A small class-conditioned image diffusion model, trained from scratch.
Model: arch dit, norm rmsnorm, activation gelu, moe top_k, num experts 4, patch size [4, 4], width 192.
Training: adamw at rate 0.00099, 19000 steps, batches of 384.
Data: trained on procedural textures in two colours, tilted and lit, 195000 training examples, 37.4 epochs.
Rows from block 3 of a small class-conditioned image diffusion model, named by matrix and row number. Rows with one number within an expert belong to one neuron, the router's apart. Each number is 128 + 24 x the weight over its row's rms, rounded and kept within 0 to 255. All counts start at 0. Numbers have three digits each.
Before each expert's rows are labels from the 100 images, of 14848 (inputs lightly noised), where the router gives the expert most weight on average: "top examples" is what is common among them; "patch colour" is the nearest of a few named colours to the mean colour under the peak. Only what is clearly more common there than usual is listed. The data: procedural textures in two colours, tilted and lit. In brackets: how many of the 100.
# router: router (model.blocks.3.mlp.router.weight, 4x192), inputs 0-95
# up: expert up (model.blocks.3.mlp.up, 4x384x192), inputs 0-95
# down: expert down (model.blocks.3.mlp.down, 4x192x384, transposed), outputs 0-95

# expert 1
top examples: coarse scale (64); cloudy (59); green (40); grey (37)
patch colour: green (36)
router.1:143114133097115135092134148107140120176129091124184129131133130145147139114125144101131125121105099136172145134115151143113092151101103111120113168123120124130164113146095104151139177133155094137130191125155136039110124108158135133170121117108117078158130136153149137123131149128148136165
up.16:128113128128128128124144128138176128128100128132128128086128128099128166128128128128131128168147128128058128128128128151101128128110081128170128038063139128128128128128128128128097128109128128152128100135128128143077128128137140097128128128128096120138128105126190168138144188164128073085
down.16:114128174082128128128128179128135128137156128128128128128166015129128128128152157128123128128128128167120128128128101128090128101142114097147154128213128164192128128128119128128128134135185199128128134128128199128088128128128141128158125128128190123128132128128101128128128109083128102180
up.17:118122109116208127171128088128145136128128149143128128149128128128196126128128083128145162128128128067190094128143128128162128128128128128128117128098166171128114128144128128153117128128128081099128128223128128128128128128128128128114128128128128087108131128087128086128125148153128128128
down.17:128128128128145128128086080128128155128128128117128169144114184128128152128128128128147126128128149102216128128128128128128128104128174130128128128128128220128128085128164165128128128128128128138128128092094108106128075128128128128128128128105102147128111128128115106131128128153166128177
up.18:155128128095128128165128128128148128141128128184128126128111128128128099140128084080151128128128108117128100179139080128128128128070128128128149128148196128128128157070128128128128094128151128128128111128060079128128128128128126128082104152037081128128128149128128149187128128128186090092
down.18:143128128128163128103133162130142126128096128128166085128128128128118112131128128128128157114128143128174128119128183128128046113144128107123102128125128128128130071046128128124124117096080128138128128128170083128128128179128128128128128133085128122134128148131098118128101157128196128128
up.19:128099157132128177128162128128128196128128160163086164128175063128128128158128128128128128128128147128128138151125128120128155103128128128128127097128128128128097178075128128079114085172128132128128128128060128177128126128136128128083128128128128128120128128112128140128085144160128128158
down.19:153128128128128128128128111128112124128128128128118093128128162118186128092153128128121178128128134169128128128128074128128086078123076128091119128157128172128128128091128206128128162144141064128128128128128128126072155128114128128128128153099191128116124090165128128128150143128128128128
up.20:109128097146128128099145052128161140128156128128226128155068128130128200128128128128116178102146124128095128106098128107128130177128160128129134128096128098188113180099161128146145156128175116130153134128128128104128118128150136107162128128128143128092149128128128075077128130128128136128
down.20:081163128187118094083128038179128126170111128097114128122128128128151128158118128130128128128128128128128128134128128160125128077154128128116128128142116089128128161136096128139136099128127202128128114143128139137166128128128152128101123122128127092159128128128118128140128105145123118128
up.21:128128161128099106093128128128123214180128128128128142128094128145177128128128128128128103128128128162128128035128128128103128128078128140098128128128128118158128128131107128204053135170147128128128136133128128128150195128128135162150104105128130128128128128128159128142155065128128072147
down.21:128124128128128138128128122128128066128112132103128204128100199128135128191128128128128128104150128128220133128081074128091128127128092128103128147105119128128128128128142128096128094169117128126060180142128126128115128128128128078114128128127128159128128128128128128063128128128094147128
up.22:128128072129169112128128128085128128128128128128087128132128095128128118166128128128128128115062128171128128147156128164102132052128128083113154128128151128128097128117128111152128115165128132128128098141118186128165146098098128128128162128116139100128128136128174102132128141128128143128
down.22:128128133128097128198115150128119108090128170128128117128128128166078121149128128128128160110151110128163128128124128128128128128128128129128128137128092128181136135094128128128128108128043170128128108146128116128128128176153128128128128128128128120128128128139128128095128069128128128128
up.23:102143128087128089127128134130155128091156128091103146128128101128079128128140157165139121058128130151132139128128128128204155163128100128124128117064128121128121188096128128128128128128128104128128128093102128128128128128178167128129148128139099128117128128051128128137128128128127161128
down.23:128128110135128141128100166147128128128128128120128128165131138091128128128132135128159128128129150108128128128102128128099115138128128128147118133100128128128131102128087128128128166084189128133108128128107128128152136128170130124159120149131040148164126137128101145084151128202147128074
up.24:128093090134128128128128128156091144128128066108128131128128128128126126128159084144175128120162168144128108128132146128128098104119137118071104113128160120076128128178128128116128128128128128128131108153128074123128115128127128079128198115128128173112128138134128128147130128139128128142
down.24:095128077147128128129128171128128095153143150098128128128118128128091128128169128128158128128180128128093128112128128128128128105150094128108128197093113128136146128118128128128132128128108104128100128140128128128128190082149128128128128127128130128140128167075167128108104128106128136106
up.25:111137078060128128128128128107144128128084082128128088129128128128128128128128128067128152112107146128205128128118151128078170126104128128128128120128128128107128165128106128124128144128128094128128128184128144128128128128141128089128128128124075096128128128128168128128126128128177128128
down.25:128104160190128151167128146128128128076113205128114166184095128128088128126110128092173128130128128128054121128128128128150128106078128128083162128128122145128106128097128111148128128128128130128073144089128128167128167128138128149128106172128128093094128150140128128128103125128097116104
up.26:128128156138128093128128128128128128128128082128128125128147128128130128128150128128128128128128128128128128095128120110128148060128128098128128128152128128165128128128153128246126128128106128128128128128145128139128128128128190128117128128123183128128128107128141128128128158153140232128
down.26:156128085162160167128142125150105128128128128066128145128109128128128128130124144206128128128069146128183128118135128128107095128128132128146128128128128128026099123122142171128215128117097128128128114128128128098061128128190085128128114128143169128128128154138128141117128128138144149171
up.27:128128128186106128128128139095053195077128166128128128128128131128137133181088185128128128148128128172174128061128128152128181062167144102197110128131134128151117128128085128112120128199062157128128128147139101059128128128128128091128128128115128128128189104137128128100128045128100128128
down.27:128097128114128128128158114087128135128154128087153122158071128128143128062114094079160128128128171122057091165185128120151091107064144166111131128128128128091149137113128128092138128128128108128170128157128171099152128129148128128128128147139114128119128128128083106128119078189114128115
up.28:128130128157128105128128128128128128128128033128128138078076133128123128128128150147083148128128128128076148073135128128128128128091128133128156128128149128082117128127128128157090128118089128147174149128128128128171128128128128154128128159128167128128162088149128128128171128128191115096
down.28:128083093105116123128128122073128128105128128107128128128128106128079113115128128128138128128155128128082128128160128128100066184074120115128128128120128128104128128128167128128128117128128128144128128137138128128155143128128203128128099128161128162128128206128128128128128128131117128080
up.29:128184128121110084124136147182128128130128074128128128158077128128180128128128128158172128102119082128081128167133128128131137125125107102128135107100155128106128184128093128128128128137128128155128128147128113146095128128128128128128143128124143128128170081108128142120194159128128124085
down.29:090160128134079059096086044107133128128128134128138111177128128128128128062128090125128143128128128128066128128123111128128137128148120126128128128139128128105163121130128128103168157137128175128165128111080128130096128144151223128128116128139123128128128198160102113114128052180162128118
up.30:183120092143128128128128128119127153128128128128173088128128128128128128128128128147149128126128141128128112128128178128122128128165169128128128128156128128126116128074128149122122128128128128128089128148178128100128124128128174128090101141133128128186128128128128128128197059113184128160
down.30:128116136128155099128128128128093049098036128128128128128146166128128128185128127128128128128128122170143128128184085150128128128128128145110128130128105128128124128128165128128152128128117110109128128161128128169128128136128128092128128128128150088128097128114130128070128128070095128128
up.31:094128125128128112128092128107128074090092128121121128128141114128066097103118128128128128105128128140179128128128175140173128128088128128128136131126128095098128128128128081139128128128128182136128074128128128118055064128128128128082128128128128124128128128128128139128128128128172128165
down.31:122128128145120128108073071165128128128119128092089105128128047149088128128166128164128128128092140128128128173111089128128128128199094128162120149128128158128128136106092128128128179128128128177128122128128116128141128128119128113133162136128128062128128128109085112120128128128128128101

# expert 2
top examples: white (74); ground colour: white (53); yellow (49); ground colour: yellow (27)
patch colour: white (39); pink (28)
router.2:121140146108116112143131172182106102097114146140139075136126131125167101134101081099094107152120121136122113074098123139158137084130089178124183129162164085107114114148152140111141139132158140117085121180124147110127127131115110151117169133124132152106090081125111137133150166128119140074
up.16:108128071128135128128110054145128128128112076152128128184128128155128128119148128102161128128140166128128128104128128128128128128159128116128148095128128128174092153128152136128128128128154150128128128128128153138128128129128141133128128118185185128093154128179128128107067132117139128128
down.16:128138170128150128110128128128147145135128128128097128128128128128128061128113108128094128128128128128128128093102128146132128128162128140128145128128128128144167143128128128128128128148128128128113128128128119128128065105128086136111128132128128128128128134128089128128128128128128128128
up.17:099128128098128128128084166128112137208128150128169128079154163128124128111128171169128184128128128128124132128128128128128128060128122130151128178128166128128115152128176128128128169118188128167158115082111108111128128145128128128128090128139128128128160175134128100113170128128128123128
down.17:128128128151128128133128175130143155083168175136128184174133136128120128150111128102158134128128128101091105107090128104153128128119128099156113128128083128128128128128128128158128128128128087160128128128128128128201149085128116128103105128126108128128128128094162128128123170161101195091
up.18:128115128128136102185195128128128138128143127114146091128203110128128128128128077173131128169113110128103131128089137128128134085128071128128081083128128128051128167128132128111128128113130092128094128128128141119111128184154157149128150076128109103128128128128128128088126128109128149128
down.18:125118067128120128128128128128128128128128128167128153149128128128128128136139128088137173107128128116128137117128128128128128128122128128128099124087128166182101070124128128128178128107146198128128128128128114133128128128151130128174159128128128128128169128128128120134115104128128119028
up.19:113097120106185128128128185128163116166128137128127128131128128158120076128128128154128091119128128129143128164128099154128143128116128128128128128112137157112128083095128128114128128128128117128105113128128128128074128206128128118128124128093128128128128128128133128128160122128148128128
down.19:128100128183086142117173128128171130128128085128128128128143128128110128113128128128194128121114180128106134128183179145174128090128126128122182128128128128128180128128145128128133116128122121117145128128128179185192128159150128090136128128157148128128128128128128105128128125128128128128
up.20:125128144128128128165128128128160128161083128128128128076128128128179128128150128128128128149204084128117133128128128128154161128128154128128128168130128098128131128128097128166128128128128174128128128108128128128120128125128163128161128128128164128128086116127128128128128187128128128059
down.20:143128128128128128147122159128128070168122128175128128121178128128102155164128128106116128128128128089136128128136128128151128128128128128128128142126129091128128183120128128128093128128055128088128038088128128168128128128110128128120100128089128174128128131128131128194128128114128128128
up.21:100128128053128128128128128128128120128106128164128128128128128107128164134120128128128128147128157128128109128047128128128128128128093128145189098128123175049058082128128128076128068128128091128128128137128128128128128128128151134093128128128180158128128111114128142152128094128128128128
down.21:119128128171198128128128128128128128128128128128155128105157128128128128128128108125133128128128128128128175118128128226128178128052141128128095128128128145174128175128128128128128126137128132147128123128128128138128128128128095137128128128128128124147128183185128074121128107128154128132
up.22:128128128203207139128145128128141145143128155128148128095126128128128146124175128128112128128128128133128128128128128128128125144128128128173075128128128173144128124124128089155128128128183123128190128128128132107110177128128128113128128128072082128118130128128128128128128158142190099128
down.22:128157128090082088128099128128154128152128071120121088092128128128109128136110137128128132128128128128128128128110140128120104155152201132128151128159128078134128128128128162128073128162128049127101128115107129128128088167128128128128161128128128128128112106128185109156142163147128165155
up.23:119050128128168150128138128159128128128184128133186128173128101128128116128158142128128166128176128128128138098167128128168128083136109090128068128082128203128115128128128126128196128128128100116140128128124111128128092110128128128128173101125128128096082128128128049128128112128128128078
down.23:097128128128128084128128128128128169128189105151128139114128128134128128128128128120128122128128147143141151101128160088128163135128128066102182134128128128106128116128090128065128111122125167142143130126128128128173138128082128128128128128128063128102091128128128090128128161128118170123
up.24:130089128148128156128128128094158128131128141128128128103128128128135156128128131128174128128164083128128139120079128128128143122087108135128044131128128128128128144128081171135128178087128075128078128131128130128128094128176150120115128131128075128132114128091128128128128128145128128128
down.24:156122128128128128202093128128135083134128128162111122128128064111128167128128128124128128127096128121110128089128128128128115128089099128098042128162172214128167128113128128128087103128164128047128128116128160128069103128128088113125128119092194128090128128128159114128128128128128128128
up.25:128128132128163128099128128128198143128128168148134128128131106078128112098128128140187128146083128128086128138128082128177128095128128128064141128037128128128163128128128128128136128128128111110111128119128225128128128116186135191116128128128128157128160128128166134128109146128104128106
down.25:128173164128128128120153167128092128128128086127118155169128128133174125128140128156190128123128218167128128128128128128075088086128128128115128128128128128102131114128159202180128145128169128128128128128073102192154128173128145128138128073128082159163128128128128128128141150128100128151
up.26:128128169076098128162177128128128128090156127157116071102128128088128148096128128127128128128128143128128170116128190137163141136112128136128168146128128128068128128160175168128128128161121128138113135124128121128128128128183121128128128115118128128128128091128128051128128128128159121146
down.26:137128128164190087128104128128128128165128128141129209089140128141128128128128128128170152128128128128128128128128128128128128128128128105090070163128099128095128059132170128128128128165128128128128097181128128128128128128128097150128115128143128142128128128113128193128128128128128190009
up.27:128073102102190176128128128098083128128068119128128195128128075128129128106128128173128128100128175128128128128087128128128117101128097128128128128076128128128077128128128128152224128142128163128101166128128128128128151128077128128112128122128128128128128124128060128147128128128121128128
down.27:103118128120128081128068128128131118128053128128128096144161157122128103128111159128167147159131128128128109128111128128125128128128173064128159083128128133080128128128128128165128128152128140128197076125128128128102205092128132128128128128128128128128128128128184145127185140128101128101
up.28:128126128128128128110128078157128125128082076156103128128128120133128128117128108128128120128128134133128167128128128128156054088127097128116128167128140154128076102128167128128142128128169143155131116128154128128128046101113104128128149128128097128085065083128136128128128166158160133122
down.28:128128128128107068128128128128128162128128136158074122146128128145093128128120132101128143118128128128053128110128162116128174128128182128110200132135128128164155128128128128116077100167172128143117132163128128128193128128090157128118145109128128128128137141128128139127128128108102147022
up.29:128133128106128128158114083166138163128124121128128128120128128060089131119128083141128151113156068104128128128116143128128128127128093128128113128066120127128128120128128179129128128128128053128103128128128138128128128128131123158129169051128121128128128128128156107149128128170128121078
down.29:091128133128129151128128189139128124148149121116128127116166104128122128120128165128128150118148128154128128115135103170128123101165137128128140120128128098128205133128128128148130128130149145122128128168140128063070093158128128110128174106128141128053128128128128185128128128128096128167
up.30:128080162110103138177128139128156128149128070128163198128128069122189128137166192101128128111128128128128128134114153128105128116128128099128128128128132128128128128133105128128128128128128130128128101120128142128128108161128128128128094154063101128128128128070128128128128175152194153139
down.30:128128097128123128105128128064128128128128146128128187128128189105181128155081128128175196128070125098128070128128096128159128128128128128140155128128116128128128128128128098169128086128092128156128128114128128118097128128128128128128126128162128097183148132076128158128128149128108128128
up.31:128128128128136144180097128143128128117128124128122128128174128126128121128128140128116128088128156212179148132128110128133128171111128081133128128104165082128073128128084095107128095168128128128129168111128128128088128111136125135128128128050128134096106142128128128124128165168063128128
down.31:122128045136128128128128115110128062128128136128141153128147128128154128128128128128120128112128097128128128100128128128153143128093128119128128128128128128128128128128107156098128128128089128128126092169128128128128166128131128149128128128124131093128101133143158124176145176090191128128

# expert 0
top examples: white (64); pattern colour: white (57); red (42); black (41)
patch colour: red (33)
router.0:134127064132108125132116113147105122075088163146051124089114124146110116123175133144139108146160111128105118148147117115125178078167125118150179148148144127144091152117128176100104110111124165136116073128123157152096133134091154142153103126133158121144126114127140141134120119130119116143
up.16:128128097128225128128128128027128128128128076128128115128087128128154128085128128128128128153101128136128128114108128164128064094128167128128104128128158128099128128120088137142128128128098128133128174128128104128128128128128121128128137128165128142128184128128128128128129128128128128128
down.16:128128143128128128128182090093100128130076160128128128128212128145128128128128128128128128109128084128099128128128128128128129128132119128128128150135084128128107128130128076128128128128124128153126128128128134178229128128052188108181128128128097128173081217147152128128128203128128128105
up.17:132169052111127128128135093128131128128128098128128128128187105160148128091128057128143153223114181128164172128109136115098118128124117128128128107128128128128096128128128128128143128220130131164195128128164128117128148128158160128128128091134128215128112157115155128155154159128128140128
down.17:165105202154128155128128128095112144076128128128093154128124128150125128124128128112128128249139163078090130160097128124128128128128114128096128128128128128169128128128128177128174128194124128151140128128098144147128128128128113159137128164128116217115133128128155128061128128131115128142
up.18:149141128128128186219128128142128117128123187128128131181128168128077128128174128182128172090104128128048162129128113128102153128144117128128128105033128108128179218188128101128128128128139134128128129128128128118128128128128128123128128128128101128128128180128128128128128128138151128076
down.18:127173053123090141115149132128139157128128128099128128138093128128128127083128137128128128128169128128128128126114101057118099121128128128124128122128091128128128128175128128221223094129128106128128186128128128093112128138128093196128128142128097156128168128104134128128128128128125093128
up.19:097108129108128113151128128201128147128121148079128128081128107128137128128128128210154170126128128143125096159128110191072157128107128128093105170128114128136098128128094128128156108077128128132126074128170177107085128126128128108128128043151165118171174146160128148132152137128141114170
down.19:148128108128084095101128132128128128099128128128115128165115128159128087109128101132128128128153092128132128101125128128128128106128122128128091106128138128115150171128134161150110128128128035128107128146128114124106093128122178128133118138096128128128128128151124128128128128121131130128
up.20:150071125162100128128145118128128106128163144128128128128104109115128116105083128101128188143150135128128128060140093128128128175099128128128163161128142128099076138128111068128128128128171137173128128095131153128176115089128128134128082181106128128128135140128128184171132128116145128105
down.20:085135128128109128116128137128126128128138128103128128128128147097106128128165148160165175136128128128128128132109128128179128143128170128128128102164128128135128128128110085128069081153111128128128128120118120128128141115112128128105153131173184128128175128114128081143142128128120128128
up.21:128128128092130161128101135130128130168134128128150128128128163128128128055122128130076145161128128128128128121151128128126157083108128128128128128128136128127128113128131128128128128096117128157128102128155049162106091128165128128183106128128128077105134159128139175128095128110128128128
down.21:128128128128083128069128128128128133128212141128128144128128128128128128128154165128128128128148151128128128128128128171184048138128128119128151077128127128128190128085152128149066138128112195128128128122128130151140128100067084127104128128128150128110086128128128111128128140128086128154
up.22:128128128128128095190128135113128128128127128128123128128128128128112128128128091128124133119075128128128128128128128181128135120128128128115128114128111128186128158128128128124105116128128128128088128175125060128134128147128128128128128128128090128128088128128113119168128128056128128128
down.22:128128134128128128121128075128128128104128170128105081128128128128109118128088139118128128128164169128128111159181128128145128156128128174128128128155128128128137103126129087108128128128128086153128163128128060159149128128109128128070158128128097128115095096121120128143128158218097128135
up.23:128128128175173128106128128215128128128128175168128128156128100128138128070096128128124102128128128117128128128164128128128092119162128128110085128154157103161128092128128128128078128138128137136104128128128199128171128128128126094125182128128128128128128182128129117124128128177128172094
down.23:107136128129111128153128103144149091137128063128119128128128146128129128077148128128128136138092191128197190128128128128147128162177128125114128082128081128156170128128163128122153138128128115153128139128111205104113128128128128128110174128128139094093179105128128090128144128128170095128
up.24:128128155128128128128128128128128183122128162079128154128128138128128128128117108145128128128128128128050128145179107128149152123128128128128155112097128148128128112117150128153128123150128111128128128162166181128128128128128128048128121128165128128151156175128149128067128128088128128139
down.24:144128108128148128128168128128130080128128128124128128128206094128119128146128096128128128128121165128109116128128128128083128142126128128128128117128128156117128128109128128148128161163128128128128133097128126101121128096128081128180148128128128125166128128128128128119128128112128162140
up.25:115179086148128131144128154128196152173145087142123128128129140128153113125187062127142126159149128128083149128160128141078096106128128080160130147128128101128088145144141128145134147128119128128131128075128128128105128128161139140128075115128128128128117160128128143128128135128128128108
down.25:128128128151081128128128128123095149085114128122100128123151128184128091128128128128126179174128128149113080156128128128128128128165128090098100149113128102128128128138153038128128128099140155128128128171155118128128105128128127128128128147124128130062128095110131128129148128128128128191
up.26:128128128128156128128179169128145150170169146086128135193201152128128128162128128128197128108128128104094158128082128208128084128128119141127128167128128144128128128128128059128138128128147128124164158128109128108128115128151128067128128128128119156071120128086128128128131128148128128136
down.26:128120128091110128128128128134128109128144119128101128060128128128121128128128128128166128175128128128128139049143073123128128128175128128107141217128160152130169174148128128128126128128127128134128185141170151209128128128175149128128128128128097128128128142100128137074128129128160128111
up.27:128128143167128128157128118128128128156128099065128086128154128185115128128088153120113138128128163087159128128128128121128128136132144147084139195056124159128128128161117128103169173128095128075110128128128128128128128130080128062127128113099128064128128108070093128163128155114128128128
down.27:128192085102115124128126128093124154128137128128108140135095143170120128128128113097128114151128128128074128142128085129128128125093128128143113150091157139121127116128148098115128128148128125128142094181128128128157128128087128108128127128171134078138128150157116122128097118159172149089
up.28:089119116125091128128096128140121156128176128128128228128128110095128116135147128132172128128204128128128156128164139142128128128128118161128101147128128105180106142128128128141128173128098128128117060128128173128128143128128128137128103142154173128128128144128195108128068128128142096128
down.28:128128128128088128131152128151128128080128128100118128174128124128128088128128091128141129128149128128076128130128099128128090128128128128128145100158089103128128156092161099128070117134122082153128164128139128128128123128128137128140128140142187128145128144134128128128123128190128132128
up.29:118091125123152128079117128128087128145128128137155128128171158161145128147130128082128128096128128130128165128128128125128080128128141128128128157126067113128083080128147128125128118098172097128128128128128147128128128128128099128128122128128128109128128155128124128128132181128146128128
down.29:128093128128128149111128187128128128122128125122134135130042128167145130116128128128128128128128129166166136121128128110128118083087080148115128152043186119128131145104106128128125152128128128128110115122112127128110146102105111128073108130070145128152128128142097148127128128128119140149
up.30:128140128128128128128128103114185160128146154089200173128156128121128128128121128128128140161152083128099159204128149128089102128128128128128128128128128128128109114128130091131128128128128128128143128127125123118128103128128128128097128128128128093128150142129137074150161163128128165128
down.30:090128128124121113128114128091071128128117128128183071128099128145072128128152137149131128153128161128178129128159128128157131134141128128128140087128128128128128188134128128128139128128128056128128128130128128128099128128146168119124128050128104100163128128128134184075128153128060091128
up.31:128128163101128187099100128126128138097128122128104183128142128128128128128128101128097128128128103128116152167176128128160128149221133157161099128123093128182128128128128106128164128128142090141086186128156082128164128128128128128128128141128128128066128108120084128128128128128128054128
down.31:147128128156128128209128128128113128072088116169128138111121128128167163128128155128128128128157128075131102151128090128128128093128128166108128095077128124087128159101128128181128128126128104128154191128128128128128128143119078128121124135128166128105129128159128128128143160128100191128

# expert 3
top examples: seen at a slant (65); fine scale (60); teal (46); ground colour: teal (30)
patch colour: green (27)
router.3:116109123115134143130112186098127127161104166128139182123126142114100141132127147121171140120148153128130117184137109136108133159142113141132091088087124114182113133158148108121151150129091123108183185146135137129121116185148142111147153123120141110160150154135099102175140089086133124124
up.16:110128128091165094125128160128143128128150097128128074178154128128086128099143087128120167106133128131128128128094128128130111173128156128128231128092184089109094133075135128116128128128158128128093137128128128088160128099142140128128125154128103128164101188120128128100128128071128128128
down.16:128128148093128128128128128128095155098141128072106161128128077128088134128081136128138128128098128101128128128128138128128075154095143123121067128113076170148128128065167128173098150128107098128128100128160120079098208128208128128128128203128138097195076101098128128128185128179128128128
up.17:128141128129128128128148072093161094128144124128143128128128127128181110128161128085151128110128107141147132128168128174128132132173128147094164069143087128109118105128128128154128128073128093128076128153128107112128156105128128118128154147128156128142175128074122131128082128128128128154
down.17:128128156103128111161128109081128097128062115128079128128128072128043137143129128131109119128128106128147128140161144105105067128104128128128148128121089149126128128106144128138128128144131128128128128119128128128164094122128110150185104161128161128128128128150128128144128128132128164128
up.18:128171120128128165172128128128137153104154128128128192128128128128128128128146128143155215147128128128147128128183160128128128128135128124187128147128128083137119190128122159128128128128107090088141128125083128128128128128167128128156128110165140096135058147124175128128071128128128128132
down.18:135128128116100188157124128097128128105128123172128128130128128128079128109128128107163072128124129128125128098147141128137128171128126128128134128118167087128161150128127128141079128128128121128169128128128196128128197128128128128128119128167121128084202128128128150128128108095128128128
up.19:073135154128128128132128128081128189128128129077152156128128140128128138128128150128063184128127081086128152128128128157114073128128128101128143125187134149072128128128128086128099108128143128106187153128128089128130128128128106065139199128108121128128125128119128111128159128128128128140
down.19:050128114125120166128128128128119090128146128128122128172128128105112128129137059128105128128191106096116128128128119128128111155128168124128103160128128111128128148116128128046106053105128116128128128128128121139128128179170128121128109128096128128128128128128128128128128128182107128128
up.20:128120128112196128162168128128128128128128128147128128123128128128121113098131128098128128128083128128128137128128103128128117128128142115128128128085128128093128138128128159128147128128121128128136128128071128128179121128128128096078122125128128128119128128147133128129128138128203078065
down.20:128128128141128128128128128128171128128133128128146128128188079128123128104128128128077128128128128128128135174128197128079069128134128083074178128103128123236115128128128128093134126128089128128059138128168128128128128128128128125136147128128128128152128128128128088128124159130125128128
up.21:128088128133128216152128128128128128128128117128128128121149174128078128122128128179128181128128128091239113137128128155128128094128128128154128098080184138118128128128128107128198110128128128128128128128128128095128128128128128103128128118111177107128128117128128113128154128128165128128
down.21:128128181128128092128148128128124160184137111128128097100151128127128128149128130128158128118128122128090107128165128128128068131083126074128127160128094118151138078128128128117128081128109123163128128128128128128112094128128128130128175128128128182096121128128203198128128199128128128128
up.22:128124150017128128160161121091128099128116091128162141124156128128179128116112128128119102090121154120128157142148100166128128112080108099128128101173128144107128159189173128158149152128097128128155128128128128114128080140172144128164128101128125128128128173128128128128203128128189128128
down.22:128128128199128115068128189128125128110092125128128082078138144128164220128128128128128128093118128128147153128128128128128136115126128128128132091128144155153138128128117172178090149129155095128128149128128128138128059128128128128128157157115150135128152100150136128137159119122173128128
up.23:128128128147128132162171128128128128128128128132128128128128128128100128064154068128128128168128128202128141128128128180128102087128128128128128124118153128128128104158153128128128128128057128152142128109128116122120099128154128110128128128104128072128128128128128128128128128128128151128
down.23:128128128142076139052112128128134128187149162128128103153162128128097122131080128128128128128128128169068130128128135128177143128128178089128140097165128128128128135128128128179190128128193128115128105113098204128128128150121128128122128128128101153120128128128128128157128106128128047128
up.24:128145128128115061128097128128131128084128128128128097128128128128174104128128183097128110128170128121166128113128128124128128130085155128128180128128196123185055128128128128139067144128128149110105128128128128075105142118163165128128128128128124148128128128143100141113105195128128127132
down.24:128088128139128128128153092128148128152128128128121099163122128128128153057124128128118097057128128109146128128113128128121128128128079128128147128154128184094128128070128182128168147128128104128128128131128164128100128128128167116128128136128105128107165153133205150128222204128136088165
up.25:128128128128203179158128094128119091128064128078128101152128128128157127112128134128128112128128128094142128115128077158128128128128128100128092128128095181103066128128161128145128128160163128114128128095128115127110119128112128128128121086128184128128128173138128149128128118128128112049
down.25:148138128180128128114163128128128146128098128128128128188132128133163128128058142128128128128105128128131128143128166128128094127141128128128220128128185115128169164128142128164128128128128128128128128065128128128120175128128141128128128128125174114083083128137138092128067110050145097155
up.26:147128070128128128106153125128128186103206140128158136119128128159226128068117140128087128128171128174128143128113128128113128128128128128128128146128128108154128128128128128128132128109128097110128128128128093128139128128197128128128128128134128075146128128080139128128128163155128179128
down.26:128128127161093128078128157151128128143112128100128128128128128128167085128065118076128137105128128128128088128108128096144068114128128128088100128128128128128128128060158163144130145100128129128104135128160128132102128114128143128128150104128128128128128128125153171128187144128106114156
up.27:139101138090128128128125128128128128109128157128128128128128128088128128128128128128082185128107105128061159152124128128145128128115144128146128129087128151109128128099158161128162130128128102128205128128074075103128101128128128121128128128128116146128124128185132128128128128128108128075
down.27:118165128169123134145128128128128128048128128125128128128124126154128159128128107111131128140152128107189182141128128115128193128128128106128128128093128118157127128128128128057128158127128128158128156111151147121128128185128101128089145128106077128128128128128128178152128128179128147128
up.28:135128125128210151136128128113128128128153128100140157128148068122128128119128128124128164128128128124171150150145128144128160128156097128102133143094128128060147128128128128128128128128123128104197128139113128128128088128128128091160134064128143127128128128134177128128128128128157106128
down.28:092128128128053068128128128128128128128128040128136131128128128128128128139101128140128128123128128128097128128128167185128180128175160128081128128119128128127160128128145143034107121138128128128133128128102128162128128096128128161127128128164177128128151151087155076128151128096128128128
up.29:086100128128127113128128128134125128049103128141143091140128105128140128128104128128128126151128163128128128141241181128128128161151128146128109128116128128104098092128128128122128128068167128128128052128128128112106128128128166154128128124170137122128112128128128088191078128128085128128
down.29:128128111118089128127227084128128101128153165128128142128128178131162128141107107101128128128123128141179128128070110128128150128128128121183128131107150203128128128128128185094128087089128139128128109106128126128185128146151128128128096126084128102124146151124136128053128128128128102128
up.30:128128128128212128128128128154180128134128096168128159128128105128068147073128097123128157115128169146128128128124128101128093128099076128128128128099128152114091128171149117128114135128128128128183128117063141131128113128115175150128127128128136128120128136128045128149183128128113082104
down.30:128149128150128135128135128128128114176187128128156128157128128128087128114128128128166128128128128140128128128164079128116128146068183158128128128108128128065127125128128113128163152150153098128128128166127128183128165162128128120128097128128103156060143182128128128128216128192128158124
up.31:109170077105028112083128152175155103128151128136165146161167128128128128145128128120167128128128115178129166128135135128147128128083102128128153104162105128128128128088128128110128066128146128076128128154116151100083128105143128128144100171128074112147128128122147077149128128128138141138
down.31:102070149128142132128128129128140115152128159208128128128094131128128125128105134116167128102165128128128128128128128125121128144128128128128128128128128124128129128128144186128134134128107128134128071128124128128128128119113112121151136097113062137128125124222128162115148128083124177087